Weights of a small encoder-decoder audio transcriber: decoder layers 7.
Rows from block 3 of the audio encoder of a small encoder-decoder audio transcriber, named by matrix and row number. Rows with one number within an expert belong to one neuron, the router's apart. Each number is 128 + 32 x the weight over its row's rms, rounded and kept within 0 to 255. All counts start at 0.
Before each expert's rows are labels from the 100 clips, of 14976, where the router gives the expert most weight on average: "loudest" is the band of the loudest frequency at the time of the peak. Only what is clearly more common there than usual is listed. The data: strings of digits, spoken by a formant synthesiser in many voices. In brackets: how many of the 100, against the usual share in percent.
# router: slot weights (encoder.blocks.3.mlp.router.weight, 64x192, trained with AdamW), inputs 96-191
# up: expert up (encoder.blocks.3.mlp.up, 32x48x192), inputs 96-191
# down: expert down (encoder.blocks.3.mlp.down, 32x192x48, transposed), outputs 96-191

# expert 12
loudest: 500 to 1000 Hz (62 vs 14.1)
router.24 [ 81 111 174 139  90 151 203 101 160 151  89 175 134 171 185  76 122 122 193 129 136  80 165 107 165  94 147 172 137 146 127 113 158  93 132 117 142 152  74  73 121  75 119 127 138 145 174 121  87 142 122  96 130 118 144 148 128 108 127  73 130 170 121 126 100 168 121 159  59 203 137 120 173 132 171  86 140 123 125 115 123  98 108 122 144  75 154 122  92 124  71 163 165 117 137  86]
router.25 [106 138 179 129 107 131 130  91 148 212 140 162 141 148 164  52 119 174 164 116 150 122 141 191 165  97  96 119 160 141 111 130 172 111 104 120  71 155 124 142 132  54 163 135 136 108 142 108 111  89 120 103  88 146 139 166 156  86  55  46  94 167 125 185  69 181 112 100  69 140 162 165 122 133  95  46 131  93 153 118 113 122 159  82 112  78 102  97  77  99  90 146 141 133 162 150]
up.1 [111 102  72 150 143 197 136 152  59 167 147 151 125 115 123 178 113 102  63 116 102 128 169 135 177 165 104 154 187 155 113 100 112 102 100 169 139 140  85 139 103 142 114  97 144 125 114 150 134 136  91 104 150 146 166  74 162 173 134  89 106  90 127 124 107 158 122 157 101 191 148 137  94 114 121 125  79 169 128  96 100 200 164 205 111 128 167  95 129 111 164 164 152 112 162 158]
down.1 [101 122 143 126  73 137 176 185 120 114 106 139 163 151 101 183 125 109 143 106 147  94 178  97 146 165 107 138 144 145  96 156 171 148 110 137 182  95  91 156  88 130 120  78 131 137  96 148 127 156 150 147 110  67 172 122 151 136  93 108 185 126 130  88  72 217 123 134 140 128 149 109 173  64 144 102 145 160 139 111 156 141 115 152 147  68 150 138  90  95 121 210  95 164 113 158]
up.2 [154 131 116  96 148 106 100  95 158 145  66  85 214 117 134 115 129 115 159 159 131 151 148  83 186 125 190 168 104 170 135 145 177 105 123 156 147 126 124 102 116 124 112 150 166 167 134 141  62 106  95 101 170  95  82 131  94  96 128  74 153 101 153 152 109 126 132 153  92 141  99 159  81 149 121 152 127 133 139 177  95 138 200 111 131 190  62 101 127 108 179 110 140 122  88  88]
down.2 [ 71 150 119 184 110 142 158 151 191 108 142 138 140 116 163 116 130 139 121 116 105 117 156 137 138 144 153 120 135 145 100 133 115  99 112  76 142 118 118 165 113  38 142  86  82 108 118  97 104 120 162 163 113 127 126 140 147 133 120 122 147 151 146  70 146 191 129  33 114 137  96  92 150 159 131 119 145 149 130 103  88 126  81 158 173  63 118 177 168  93 109 186 129 135  94  93]
up.3 [120 158  83 226 107  96 185 135 105 164 154 171 119 101 121  94 114  98 102 114 103  93 149 158 123 155 136  22 132 145 120 113 129 120 146 113 114 121  87 108 164 115 154 101 151 166  89  67 157 161 171 140  85 139 177 175 103 155 120 136 157 107 111 126  98  92 125  81 214 108 150 106 159  87 170 139 114 111 161  82 187  89 145 116 126 190 119 119 109 152 110 131 138 133  81 146]
down.3 [150  66 123 140  66 181 147 101 212 140 114 155 142  98 142 161 129 142 118 128 149 155  93 145 113 151 172 146  88 170  98 153 150 124  72 167 128 134  98 176 150 119 115 120 167 128 125 158  91 128  98 160 143  98  72 134 110 139 104  96 130 135 102  91 114 151 143 172  74 183 139 138 117  95 137 163 153 122 104 171 145 153  99 140 112 118 168  80 154 107 136  60 103 154 173  80]

# expert 26
loudest: 500 to 1000 Hz (90 vs 14.1)
router.52 [121  90 127  59 175  91  80 128 127  93 158 109 142 104  55 134  92 206 152 113 139 131 122 121 126 117  96 133 148 134 157 100  89 151 147 131 146 134 154 167 140 124 147 124 129  36 153 118 111 146 119 143  83 139 127 123 114 142 115  75 135 127 136 160  90 169  71 184 155 123  99 172  94 198  99 242 123  89 120 128  83 107 147 110 126 117 134 136 140 144 199 152  79 103  99 149]
router.53 [115 135 159 181 147 118 175  96 168  92  82 166 186 120 195 164 133 177 135 107  96 147 187 102 159 145 145 182 144 132 151  83 128 119 175 151 138 157 131 160 119  66 129 143 132 127 171 102  87  68  93 106 135 163 145 137 139 153 112 144 146 119 111  87 163 148 158  69  52  84 139 150 153 146 133  88 132  87 148 115  96  65  50 130 212 101 124 130  99 120  79 171  85 156 160 109]
up.1 [149 130 113 143  97 124 104  97 101 110 136  83 154 121 137 222  97 102  97  95 157 120 188 107  96 121  93 119 104 137 102 153  99  99 146 117 124 118 127 192 186 173 128 103 116 119 102 134 144  63 183 109 120 129 181 158 143 174 105 124 120 157 131 106 119 133 160 194 149 119 228 123  70 136 159 116 117 107 112 140 151  83  71 146  80  90 133 101 150 142  95 102  96 121 172 129]
down.1 [ 42  65 140 133 188 115 134 145 128 153 131  83 172 144 159 127  81 120 139 116 101  86 137 123 180  83 124 114 106 123 182 131 123 149 181  98 132 141 110 131 121 134 170 193 105 133 128 103 188 118 167 145 132 170 111 146 165 144 124  74 112 103 144 178 183  66 103  50  99 125 200 155 176  76 126  82  80 114 164 125 162 130  94 139 115  97 142 141 143  68 111 104 126  95 182  96]
up.2 [139 129  97  92 112 167  91 131  82 114 147 117  97 142  65  95 106 197 115  95 155 133  73 107 113  73 136 136 154 124  84 120 147 101 110 116 165  77 153 142 119 117 131 134 122 178 190 100 176 177 127 173 152 161 124 169 133  91 161 102  97 136 132 167 116  81 140 144 184 107  92 161 103 136 155 151 114 144 168 164 129 118  93 124  71 174 122 113  90 113 115 161 165 111 101 165]
down.2 [ 96 210  94  86 147  90 167  67 108 122 106 107  82 138  90 140 162 103 150 129 126 184 122 156 125 155 118 107 151 161 104 137 159 111 196 147  85 106 167 120 138 118 123  51 140 147 109 133 124 119 130 113 150 169 170 118 142 129 137 145 110 147 127 149 124 120 141 158  62 104 188 147  67 136 157 162 160  70 123 114 162 180 160 139  59  92 113 134 136  92 151 127  91 128 132 117]
up.3 [129 142 123 164 118 104 156 127 142 138 133 128 150 124 119 133 168 123 166 140 118 104 124 193  60 211  40  64  96 116  87 144 115 106 140 138  80 153 122 193  59 140 112  97 123 108 110 202 106 128 152 104 104 127 105 128 187 113 145 142 101 109 108  90 122 168 116  79 100 124 145 101 178 162  99 121 157 177 116 157 125 170 105 150 164  94 164 179 151 200 100 145 165 132 100 123]
down.3 [ 95 145 154 100 128  91 133 117 118 121  78 132 133 157  79 123 141 134 127 121 135 128 168  94 189  75 147 188 206 141 131 132 133 111 157 161 114 134 163  85 135  76 135  89 119 179 139 124 171 107 110 133 121 134  82 130 130 120 116 152 119 144 129 186 166 117 138 129  74  80 135 162 170  93 135 132  93 171 109  83 113 194 143  99 125 204 133 115 183 181 179 116 114  74 111 136]

# expert 28
loudest: 500 to 1000 Hz (45 vs 14.1)
router.56 [141 155 119 137 123 126 110 133  87 102 123 148 187 114 153 123  55 118 158 117  87 119 163  75 173  77 126 165 113 145 170  79 173 104 117 130 145 170 100 128 178  89 183 154 138 104 129 119  91 121 116  91 126 118 121 116 128 113 136  92  91 132  92 189 117 195 118 109  88 169 142 145 161 114 173 151 138  90 164  92 162  83 179  86 152 181 144  90 102 122 121 114 139  93 108 100]
router.57 [112 147  93 138 138 103 105 114 122 138 151 146 148 172 148 146 152 179 148 170 144 156 166 165 100 151 114 102 170 127 129  90 100 168 145 103 171 137  67 103 101  90 173 123 169 145 123 100 118 146 188 133  94 154 156 148 141 139 121  83 131 136 169  93 134 139 102 114  96 122 123 145 181 168 136 100 199 149  72 104 120  86  64 163 161  71 164 134  99 141 153 191 122 124 124  84]
up.17 [136 162 131 104 191 170 102 129 125 146  91  80 127 115 133 138 104 127 127 159  68 145 133 147  94 124 159 170 130 172 132 127 160 148 188 132 129 179 126 145 163 102 145  76 161  90  59  78 163 155 127 135 107 126 134 137  92  94 133  59 135 118 133 121 133 139 159 154  98 119  89 123 126 112 103 137  83 131  84 166 149 172  55 141  97 174 130 119 162 151 157 136 104 114 159 165]
down.17 [ 69 116 148 210 158 152 102 116 128 110 112 122 117  87 118 188 146 115  94 163 187 154  63 123  94 188 227 145 140 120 152 182  83 101 153 138 102 102 146  83 106 114  96 112 127  98  85 129 193 120 161 162 179 118 147  96 186 126 127 161 152  88 118 189  74 103 147 130  68 125 172 105 135 110  36 108 146 161 126 109 117 105 123 140 135 124 133 120 141 165 135 123 103 202 146 121]
up.18 [121 145 142 126 131 164  91  74 109  73 176 151 214 134 145 148 114 117 134 128 174 138 152 134  98 123 111  92 143 158 207 118 130 201 104 133 114 140 114 112 137 152 105 146 164  62 137 136 154 105 139 123 150  88 153  91 121 130 104 154 171 109 106 133 163 136 131  96 185 173 103 130 109 124 122 167 108  64 106 148 133 146  64  99  95  98 121 104 160 132 100 131 150  78 136 150]
down.18 [139 156 142 135 119 146 156 103 118 117 154 130  61 173 115 139 108 100 146 132 162 153 133 118 130 111  57 149 142 143 164 128 140 181 133  95 132 164  83  96 146 180 152 132  84 147 177  72 100 129 142 119 128 128 146 141 128 120 121  78  93 141 127 152 124  89 102  98  24 165 156 136  92 166 179 145 150 175  87 102 148 119 125 113 140  90 100 166 102 142 120 122 144 149  52 133]
up.19 [121  96 141 167  82 157 122 123 101  93  81 171 168 103 196 165 133 135  60 132 131  79 109 147  66 155  76 121 166 132  64 146 168 118 137 142 139 129 120 154 135  91 114 127 145 141 115 123 222  93  90 170 121 180 166 101 122  94  74 118 106 160 100 105  98  91 128 175  97 105 155  96 124 162 140  83  89 142  73 157 149 175 164 141  99 189 134 123 154 135 151 114 152 129 153  97]
down.19 [105 136  98 144 122  90  93  96 158  77 134 140 139 132 112 169  81 126 184  90 174 117 103 131 137 108 115  89 101 163  98 112  85 110 176 126  85  72 118 131 146 103  91 105 136  52 162 148 120 194 115 115  28 136  93 141  64 135 168 148 121  96 127 123 138 150 131 153 177 114 184  86 169  98 131 119 116 110 211 107  84 149 154  88 136 147 126 177 151  93  85 138 188 140 139 170]

# expert 15
loudest: 250 to 500 Hz (44 vs 20.9)
router.30 [119 167 140 128  85 127 139 142 189  90  89 161  89 135 121 131 114 125 139 105 166  77 110 158  98 106 127 142 155 172 145 117 137  89 116 168 142 124  65 126 160 144 152 129 157 104 110  74 118 129 115 143 130 127 106 135 119 141 129  88  76 108 124  81 157 123  78 120 137 155  85  84 141 110 173 184 120 103 147 106 190 116 141 132  91 116 140 126 119  82 139  82  38 150 104 189]
router.31 [ 57 175  94 102 143 183 109 101  99 184 126  90 119 204  89  99 128  98 132  96 202 163 124 145 107 111 135  86  57 100 123 130 145  94 161 155 110 125 177  79 148 201 113 130 138  95 120  89 111  91 112 135  92 126 103 137 100  84 119 116  95 165 108  95 108 119 108 145 150 141 142 112 151 133  85 147  67 193 173 100 154  84  93 104 149 122 172 127 145 131 146 140 140 117  43 138]
up.1 [ 91 125 153 171 154 107 176 126 140  71 124 158 129  73 116 134  70 170 144 138 127  59 121 198 126  75 111 141 160  68 122 135 137 119 115 118 130 160  99  86 134  74 133 124 126 147 120 134 194 206 109 119  58 105 124 122 180 125  91 120 149 171 142  80  96 133 152 157 151 217 126 101 140  76 107  93 146 120 147 179 166 145 103  76  88 101 150 107 118 161 126 123 143 175 143 195]
down.1 [114 177  91 113 129 123 139  88 132  53 134 161 117 135 120 151 138 147 206 112 165 128 108 101 126 158  98 155  93 145 137 152 114 130 227 136  69 168 106 133  95 112 132 103 135 175 134 100 117  69  88 125  74 150 112 152  78 205 192  99  84 144  62  65  95 126 112 101  71 131 108 156 109 104 157 115 101 137 131 116  97 153 107 175 114 142 132 161 104 105 131 100 105 125  96 132]
up.2 [151 135 144  96 153 203  76  93 153 104  63 147 122 125 148 137 104 168 114 105 139 126 147  75 121 134 158 196 136 141 178 122 139  96 153 155 133 121 111 152 154 142 125 142 169 134 133 128 180 108  62  97 146 155 110 131 124  98 130 146  69 127  93 170 161 151 133 139 105  98 136 141 118 161 159 107  98 136 181 104 112  89 185 145 107 165  47 156 141  78 163 166 152  74 154 117]
down.2 [105  89 137 112 126 120  86 146 126 135 156 143 160 122 120 136  92  55  84 164 133  67 125 154 146 116 146 110 109 138 140 102 127 148  65 131 164 112 147 115 154 145 129 124 103 120 106 147  62 165 208 134 176  84  95  89 107 162 109 101 101 134 136 174 107 101 135 141 164 149 115 150 169  28 170 114 150 122 121 111  75 127 123 146 170 145 207 130  21 105 118  84 135 126 130 123]
up.3 [107 136  97 146  91 153 104 144  82 151 100 157 108 124 121 155 206 159 144 120  73  82 133 102  99 173 128  95 122  65 183 165 138 109 198 117 134  82 139 137 115 164 218 172 146  54 153 152  92 105 143 106  96 142 160 122  89 121 167 105 111 119 132 102 174 111 156 111  74 136 138 125 159 133  89 119 214  82 162 192 100 131 167 110 150 101 135 130  77 111 145 125 147 150 145 110]
down.3 [ 90 107 136 105 156  92 107 147 131 128 166  89 146 108 140  47 130  98 135 106 167 136 151 123 116 144 109 126 201 167 103 147 128 135 191 133 140 135 125 147 117  98  93 191  87 177 129 139 159 137 132 154 125 123 142 143  61 131 112  98 121  90 144  73 158 135 130 151  81  75 136 146  40 111 154 179  67 113  84 142 156 138  92  63  81 174 102 108 168 111 155  64 109 153  91 101]

# expert 9
loudest: 250 to 500 Hz (49 vs 20.9)
router.18 [ 77 166 122 112 132 129 135  70 131  91 127 164 116 145 111 162 161 223 189 119 142 105 125 160 150 153 118 103 152  95 128 115 171  63 160 131  64 157  90 126  81 138 170 137 155  80 182  82  97  87 117  76 130 108 111 133 125  93  97 111  99 137 150 137 158 132  83 110 109 161  89  51 123 144 130 141 210 211 169 137  93  82 185 107 158  86 105  97  96  57 134 155  83 140  70 113]
router.19 [111 192 162 176 171 109 119  89 103 124  95 129 167 162 130 139 182 168 161 133 187 164  90 113 142  75 144 120 129  97  46 175 129  94 201 143 104 180 137 115 115 138 167 123 204 166 134  87  54  92 138  70 162  87 101 165 129 137 139  99 117 159 136 117 112 131  75 122  81 160 145 128 145 155 120 140 161 170 118 107 130  87 181 111 146  89 160 115 139  88  83 111 149 171  85 181]
up.0 [114 108 182 136 149 130  83 149 141 106 158 144 129 126 107 152 160 139 146 122 110 107 131 142 127 132 182 172 166 143 124 121  60 156 164  54 144 139 162 128 138 118 163  55  94 159 139  66 128 119 111 144  70 176 147 108 109 167 155 159 116 143 123 112 129 114 150  84 178  70 125 145 113 135 161  81 107 130 139 103 154 143 103 144 164 114 119 196 174  99  77 172  67  71 117 115]
down.0 [ 77  95  91 146  87 151 106 139 139  87 184  83 107 126 135  95 153 145 114 106 165  98 112 141 139 135 127  75 115 119 155 136 161 139  50 135 144 169 142 116 127 113 104 110 182 160 104 163  77 135 112 122 174 108  57 114 142 149 218 148 116 146 144 129 169 167 141  98  80 188  82 171 101  59 195 124 156 153  60 104 139 156 134  95 145 120 149  86 146 157 155 140 105 178 174 163]
up.1 [143 140 108 122  62  58 142 212 180 122  86 136  78 140 174 128  75 102 106  96 167 146 117 114 114 104 124 122 110 179  78  81  86 136 159 131 143 134 106 131 166  73 112 130 118 142 156 120 174 125 136 121  82 141 111 144  57  90 108  99 132  74 113 124  96 108 128 105 128 152  99 170 165 129 165 148 104 159 140  86 139 154 132 130 106 152 102 164 112 137 125 136 143 173 113 109]
down.1 [ 86 120 147 129 153  95 113 110  84 143 218  78 145 108  75 196 133 166  88 114  88 146 119  72 140 163 163 136 115 165 115 154 109  46  97 142 126 134 123 106  53  86 122 109 131 145  73 126 116 125 119 113 112 130 142  99 141 121  98 209 139  97 147 144 144 133 103 126 202  69 133  91  98 104  61 129 103 162 102 152 135 128 174 138 178 146 155  92 138 170 145 125 110 185 120 124]
up.2 [170 128 129 169 158 139 116 100 130  88 110 124 150 153 102 216  99  79 140 192 117 130  84  84 111 129  99 156  98  55  94 119 113 102 181 119 155 100 163  96 191 196 120 155  96 110 150 148 105  90 126  95 131 100  80 149 186  68 162 173 110  84 165 114 196 135 171 148  66 101  84 143  91 126 113 149 156 123 121 150  82 155 125 142 123 152 156 140 172 143 203 101 161  91 175 158]
down.2 [130  76 150 106 136 168  82 147 140 173 141 106 197 114 148  83 179 122 135 130  90 136 146 118 116 131 182 195 110 153 197 103 110 119 133  92 204 101  81 150  83  91 122  81 164 122 153  61 180 102 119 156 131 174 110 153 160 125 168  71 158 184 159 114 151 132 122 158 142 124  86 114 114 158 178 115 171 171  82 160 168 125 106 132 184 137 108 110 110  52 142  98 175  95 154 143]

# expert 18
loudest: 250 to 500 Hz (59 vs 20.9)
router.36 [152 168 128 124  94 109  80 112 150 130 120 129 136 152 182 184 102 155 116 131 164 151  79 133 135 172  56  88 131 150 123  65 154 140 117 154 112 136 163 157 165 143  84 136 132  82 136  57 122  76 191 115 132 123 152  83 183 135 135 160  72  88 125  89 137 151  92 107 160 164 131 140 161 142 187 155 168 141 113 119 178  99 121 123  72 110  88 155  96 110  77 196 133 153 103 179]
router.37 [149 136 103 150 144 146 135 167 170 120 159 100 179 140 149 139 118 191  88 166  97 150  95 145 117 164 133 111 163  88 131  86  98 140 133 133 155  71 159 157  89 144 158 132 134 140 148 149 115 136 101  98 183 174 105 110 144 151 174  79  66 122 150  97 152 118  66 142 142 118 138 124 172 158 131 162 176 164 157 139 166 166  82 149 110  84 142 144 110 129  92 176 125 138 132 117]
up.0 [144 135 143 151  95  96 122 157 152 161 114 184 109 108 116 142 154  62 123 111 113 128 127  49 160 177 151 147 179 165 122 175 111 130 115 153 119 137 106 153 159 152  98  80 141 109 114 198 151 188 128 131 155 107 104 108 130 135 135 125 123 134  93 100 117 115 196 151 105 170 148  98 140 111 139  93 117 116 134 139 106 152 110 175  74 131 126 197 144 178 197  50  91 153 114  65]
down.0 [114 143  59 133 200  91 178 117 156 133 146 106 175 145  88 123  96 179  82 138  94 153 162 134 121 142 165 117 170 171 122 127 184 135 138  62 101  60  63  81 106 103  57 160  83  90 120 135 146 153 159 186  91 141 118 103 103 171 131 137 167 136 126 140 122  60  98 175 112 146 127 146 190 170 144  64 100 153 150 119  23  81 161 104 126  94 126 127 102 117 116 163 174 138 136 124]
up.1 [127 163 146  75 108  94 126 120  51 117 155 129 189 102 140 182 135 113 102  83 154 104 149 113 140 105 106 219 116 141 153 102  99 157 215 135  98 127 164 124 102  11 190 127 142 134  82 208 115 174 122 127 167  82 105  21 107 140 123 121 118  74 120 101 143 116 130 163 111 120 143 111 104 132 129 142 135  79 131 170 115 117  95 147 131 158 150 167 153  29 123 131 148 116 140 138]
down.1 [156 124 139  82 103 125 150 117  79 150  95 149 175 163 108 121 216 174 151 136 142 156 133 149 108 102 133 223 111 161 163 165 116 106 126  91 122 110 101 120 157 173 167 122  68 103 125 166 129 139 128 122 100 117 133 141 152 145 151  72 132  93 166 136  84 125 128  88 148 157 163 138 174 131 110 132 131  66  79  79 123  83 155 122 145 157 167 119  86 145 107  89 174 129 148 115]
up.2 [112 142 111 148 107 109 131 133  74 170 126 123 116 120 156 165 143 134 128  96 138 138 131 109  69 193 171 154 129 113 113 120 132  60 143 159 162 153 120  55 128 143  91 181 120 191 137 152 128 184  54  86 175 116 133  80 140 146 157 152 199 114 107 112 191 162 112  98 114 120 184 137  84 106 115 175  78 127 133 131 114 106 148 125  87 132  72 150 182 128 192  89  61 116 125  87]
down.2 [128 153 154 109 153  62  82 127 147 130 186 147 147 145 124 149  73 190 127 105  90  87 172 134 153 123 109 217 161 130 140 109 117 131 171 127 186 184  95 164 104  81 175  86 105 118  93 151 112 107 184 118 143 119 155 173  54 153  82  91 139  99 133 146 148 112 136 115 131 137 162 162 180 144 121  96 133 131  79 137 118  89  97 110 141  88 155 159 118 178 123 185 140  98 106 113]

# expert 24
loudest: 500 to 1000 Hz (55 vs 14.1)
router.48 [146 104 137  93 109 135 101 105 105 126 110 160 125 165 139  66 129 136 123 161 104 120 145  94 162 112 175 151 130 131 139  86 127  88 156 129  63  97 178  99 115  98  90 154 112 112 111 130 118 126 166 168  86 130 142  91 113 189 171 100 147  86 138 149 118  72 133 144  89  50 132 160 108 140 159  87 160  84  94 111 105 138 106 114  84  91 148 121 202 126 107 115 119 119 125  77]
router.49 [149 123 184  90  96 133 122 147 128 123 149 156 139 155 161 110  93 184 146 104 144 107 147  98 121 111  78 135 160 107 149 105 119 134 170 132 159 173 180 207  69 117  97 146 123 105 168 149 152 168 163 153 144 119 153  87  86 126 115 158 146 153 124 150 160 195 100 104 148 156 150 136 168 149 136 100 145  87 119 118 180 108 142 182  36 122  73 180 116 133 132 135 170  53 188 153]
up.1 [103 154 193 127  90 153 145 104 212 162  87 105 153 145 174 152 100 147  86 118 106 107 155  86 135 114 206 145 140 122 148  67  42 134 109 115 211 164 127 131 113 110  61 184 107 110 180 106 114  75 108 147 182 145 131 152 137 160 125 139 143 119 136 129 166 122  91 150  48  48 131 104 121 170  68  94 126 117 106 135  94 106 142 143 152 106 111 116 148 125  92 168 114 105 137 106]
down.1 [155 110 145  83 130 131 105 112 111 119 111 152 135 115 119 150 104 108 158 123 161 178 104 150 110 137  47 134 113 123  78 158 116 147  93 140 138 194 153 128 152 166 159 112 198  67 163  84 149 163 147 134 109  98 165 150 142  72 128  94 136 119  88 180  71 148 131  95 170 139 113 129 165  82 122  89 106 105 119 137 194 110 126 117  93 165  95 112 197 138 102 103 150  98  90 113]
up.2 [148 145 141 178  77 108 157 134 118 130 140 130  69 142 155 141 119 176 154 116 128 122 110  84 106 108  83 156  47 110  68 141  93 132  74 141 166 145 134 121 174 133 119 142 152 125 133  86 114  80 156  75 137 152 140 175 164 166  82 111 183 169 135  29  94 104 100 160 128 157 142 127 104 215 168 171 132  54 146 119 168 103 155 133 133 124 119 109 104 132  96 115 155 154  99 130]
down.2 [124 149 124 123 132 151 173 121 110 103  77 151  76 143 108 137 170 153 103 124 123  83 126 130  97 144 109 123 225 145 234 100 145 143 170 125  90  84 171 150 113 143  84 162 166 130 137 136 155 178 136 186 136  59 151 128 148 116 125 151 127  83 130 126 136 115 166  93 190  80 125 112 160  64 169  93  70 148 178  99 175 174 185 149  93 121 166 158  86 142  89 143 115 151 127 163]
up.3 [107 105 110  39 110 114 160 107 181 125 145 133 141  90 136  86 134 134 182 177 149 120  95 170 140 122 127  71 120 137 113 148 158 100  79 145 119 136 137  51 165  92 158 127 100 180 156 136 106 175 161 112  92 139 129 115 125  95  93  95 114 138 122 151 112  96 132 111 160 102 148  66 174 148 137  96 139 142 145 129 139 147 152  92  84 129 101 123 135 165 148 164 230 100 145 127]
down.3 [130  91 145 173  96 134 133 179 135 128 148 147 144 151 172 184 158 130  90 112  97 163 166  91 127 138 164 168 137 161 126 137 149 128 158 120 162 162 108 194  98  63 110 124 119 120 129  96 147  97 120 153  82 169  64 107 127 175 159  77 140 167 134 157 141 140 158 110  84 128 104 162  70 184 141 104  94 149  70 140 127 134  84  75 134 143 105 133 120 147 183 146 109 131 104 111]

# expert 6
loudest: 4000 to 8000 Hz (81 vs 15.7)
router.12 [ 96  75 135 142  75 120 183 129 136 162 131 101 121 138 100 118 145 181 100 139  83 130 127 163 159 171 145 147 140  62  84  86 119 137 123  90  99  99 116 125  75  99 111 111  83 177 130 154 100  77  63  74 167 140 191 122  92 140 116 144  88 127 120 181 148 119 128 103 146  93 136 137 116 136  69 157  67  79 125 142 125 130  94 116 119 133  85 112 148 187 123 106  99 109 127 101]
router.13 [162 138 105  83 115  83 170 116 105 146 125 109 110 169 161 111  93 132 131 120 124 107  88 149  93 125 136  89  96 122 145  44 103 171  91 185 131  35 148 152 127 115 102 228 120 205 180 118 142 167  99 131 140 110 116  70  94 145 182 114 198 171  98 152 108 109 114 161 137 138 152 113 152 108 155 155 136 131  99 150  67 140 138 104 108 140 138 194 138 158 163 120 167 116 155  57]
up.1 [156 120 148  59 122 111  67 149 186 147 108  84 172 154 124  61  93 108 154 163 154 168 186 108  42 194 182 158  99 119 140 138 158 126 119 129 133 154  84 144  95 126 118 143 105 103 173 160 167 100  70 155 104 126  67 179 173 123 126  99 178 125 168 152 133 147 106 119 121 102 106 157  79 105 143 169  95 134 111 135 108 111 106 167  99 171 127 130 111 124 123 136 132 112 131 184]
down.1 [119 124 110 110 146 136 127 154 134  81 164 126 175 101 102 159 148 109 109 139 100 160 108 139 116 114 163 155 135 125 141 148 112 158  75  75  97  91 173 149 134 172 119  95 132 134 139 116 140  80 153 101 108 133  51 139 222  74 115 175 154 145 167 158 117  68 165 135 138 131  77 186 115 157  99 115  31 165 110 147  88 161 134 136 103 148 189 136 148 201 153 124 116 166 153 162]
up.2 [157 124 112 115 182  84  83 123 151 126 188 191 103  99 179  89  97  92 159 100 143 137 108 102 155 129  77  50  92 164 142 112 114 145  96 148 103 156 109 131 190 123 106 116 146 154  99 124 135 197 144 164 146 104 114 140 112 188 121 127  95 105 147 152  86  95  79 108 111 120 113 114 167 121 124 163 105 218  74 107 134 136 166 123 201 170 214  97  81 170 112 139 125 229 135  74]
down.2 [145 101 155 242  91 121  99  98 130  80 187 186 131  98 183 170  86 124  64  81 142 177 150  68  84 136 136 193 155 121 112 119 189 183 139 127 108 128 114 116 159 125 149 184 101 100 102 183 162 108  99 145 163  71 134 114 105  90 114 158 176 116 147 149 113 136 172 186 100 160 149 119 113 103 140 143 136 127 103 140 117 111 129 156  76 107  55 142 143 145 116 120 139  90 150 133]
up.3 [ 27 152 144  84 205 142 115 135 128 188 129 176 101 154 113 228 159 113 110 160 121 113 130  90 112  47  93 127 179 148 141 140 138  79 174 167  90 139 142 113 114 142 166 105 168  51 138 156 128 154 106 190 178 138  77 101  74 145  97  96 142  94 148 142  65 115 139  76 118 106 136 163 143  90 164  68 156 133 131 123 126 150 152 149  89 158  90 124 141 109 113 131 154  63 111 148]
down.3 [136  71 117 142  25 174 130 108 120 163 146  94  63 110 138 110 129 107 122 168 147 134  84 132 121 129 109 106 114 108 135 170 155 173 109 121 225 140 129 149 124 103 145 105 120 184 156 138 102 122 121 119 230 132 134 124 144 145 143 137 120 115 120 135 151 165 103 142 132 176 179 116  99 143  83 142 120 129 135 129 141 134 114 181 136 115 152 124  96 150 126 147 130 117 154  75]